From a checkpoint of a small encoder-decoder image transcriber.
Training: adamw at rate 0.002, 14700 steps, batches of 128.
Data: trained on numbers of one to four digits printed on busy colour backdrops, 147500 training examples.
Rows from block 2 of the image encoder of a small encoder-decoder image transcriber, named by matrix and row number. Rows with one number belong to one channel. Each number is 200 + 30 x the weight over its row's rms, rounded and kept within 0 to 999. All counts start at 0. After the name is the row's rms in percent of the matrix's.
After each channel's rows are labels from the 100 images, of 14976, where the channel reaches its highest value: "strongest on" is what is common among them; "colour at peak" is the nearest of a few named colours to the mean colour under the peak. Only what is clearly more common there than usual is listed. The data: numbers of one to four digits printed on busy colour backdrops.
# convs0: expand pointwise conv (encoder.blocks.2.convs.0.weight, 192x32x1x1), inputs 0-31
# convs1: depthwise 5x5 conv, stride 2 (encoder.blocks.2.convs.1.weight, 192x1x5x5), a 5x5 kernel
# convs2: project pointwise conv (encoder.blocks.2.convs.2.weight, 64x192x1x1, transposed), outputs 0-63

convs0.69,101,183,246,211,145,158,205,230,155,206,233,230,245,248,247,204,242,220,168,181,194,197,222,212,200,178,217,178,175,159,241,214,220
convs1.69,126,175,144,178,211,205,193,171,166,205,213,207,195,127,146,199,197,229,174,144,178,213,229,229,191,180
convs2.69,091,157,259,189,197,233,141,212,170,148,210,160,245,165,197,214,203,149,170,178,230,169,135,152,185,237,150,232,188,199,175,183,199,222,164,221,216,207,218,269,186,217,214,178,211,235,212,195,217,183,180,183,167,173,203,197,156,180,173,220,192,188,194,148,212
strongest on: length: one; last digit: 2; first digit: 2; first digit: 5
colour at peak: pink

convs0.19,083,232,162,213,212,229,193,112,239,207,193,183,154,208,151,233,174,184,225,207,242,203,207,205,211,187,176,238,208,215,145,174,193
convs1.19,106,222,206,187,174,175,225,217,182,159,182,217,208,177,147,198,219,232,196,121,192,223,235,229,157,163
convs2.19,103,203,222,199,250,246,192,160,189,212,164,185,184,236,158,176,204,212,215,256,182,249,280,176,203,181,207,151,264,234,152,215,218,197,214,218,211,184,217,212,160,188,205,254,213,198,228,223,217,188,203,191,196,142,246,170,211,199,163,237,184,180,230,218,242
strongest on: length: one; first digit: 1; last digit: 1; last digit: 0
colour at peak: grey

convs0.120,089,203,165,209,233,200,205,180,221,183,181,164,170,175,169,212,158,237,243,260,256,200,241,190,217,215,184,244,175,210,183,183,142
convs1.120,107,194,204,215,226,222,211,231,242,233,217,178,158,157,191,194,188,152,155,147,172,212,231,238,181,159
convs2.120,104,256,236,184,161,192,228,149,223,224,181,175,225,235,220,215,191,221,174,228,195,169,217,243,198,163,214,190,201,192,199,218,212,165,199,195,216,184,204,148,153,202,282,171,174,235,232,206,184,211,230,247,240,204,168,203,216,237,244,233,271,203,210,172,247
strongest on: on a plate; grey ink
colour at peak: grey

convs0.6,105,180,235,249,194,231,247,187,170,154,173,182,186,169,211,230,166,198,249,205,233,200,246,230,243,170,208,190,247,185,242,212,187
convs1.6,068,181,174,249,207,169,137,218,245,240,155,216,175,216,194,236,210,204,167,176,178,245,238,201,197,209
convs2.6,059,171,163,215,207,192,211,224,187,233,200,179,254,232,212,235,239,219,228,180,232,163,181,256,245,216,200,232,199,201,261,210,189,160,217,216,205,168,222,186,204,222,239,196,225,180,166,155,182,165,189,220,238,248,161,231,166,175,233,244,221,268,224,159,174
strongest on: on a plate; the digit 7; the digit 1; last digit: 1
colour at peak: white

convs0.145,110,233,215,218,242,184,248,223,189,232,218,221,233,188,217,159,208,195,171,222,255,254,213,246,235,250,217,172,196,205,234,165,209
convs1.145,107,233,235,206,184,162,234,251,255,215,171,182,177,189,213,199,182,178,144,168,202,218,218,239,205,153
convs2.145,114,240,194,250,229,173,185,200,234,166,235,203,262,143,162,251,169,212,227,161,210,216,215,191,199,226,164,219,195,203,213,214,145,187,195,229,201,166,230,185,245,184,211,199,230,232,144,139,228,152,205,173,240,228,218,171,231,200,170,208,178,227,221,203,157
strongest on: length: one; the digit 8; first digit: 8; last digit: 8
colour at peak: grey

convs0.71,092,174,276,228,266,202,273,207,176,215,165,196,186,163,197,185,182,251,226,220,226,206,205,203,195,206,237,214,206,163,212,211,205
convs1.71,075,247,212,212,195,226,222,186,184,197,245,234,215,201,202,196,223,234,255,200,165,228,237,280,221,193
convs2.71,078,140,168,187,203,180,185,204,166,234,202,246,220,228,239,195,269,234,204,204,160,189,201,170,195,235,149,183,199,174,249,246,208,260,224,211,189,200,218,266,226,192,231,219,242,179,164,176,191,227,210,194,205,194,244,182,219,208,160,171,155,197,207,153,235
strongest on: length: one; white ink; first digit: 3; last digit: 3
colour at peak: grey

convs0.105,089,190,213,201,229,192,216,218,164,242,209,192,222,182,194,133,181,187,166,212,245,235,186,259,204,229,223,170,212,208,236,134,162
convs1.105,105,177,175,155,177,190,223,233,203,168,203,217,242,252,210,159,198,176,195,184,178,191,142,155,150,212
convs2.105,114,251,133,209,197,166,166,206,194,245,260,197,212,231,194,172,217,253,207,190,192,238,220,210,164,143,211,196,197,160,211,245,180,154,251,171,223,203,200,184,188,211,160,135,216,198,187,167,198,205,209,241,203,223,225,208,240,233,239,216,219,187,221,264,208
strongest on: length: one; last digit: 8; first digit: 8; black ink
colour at peak: grey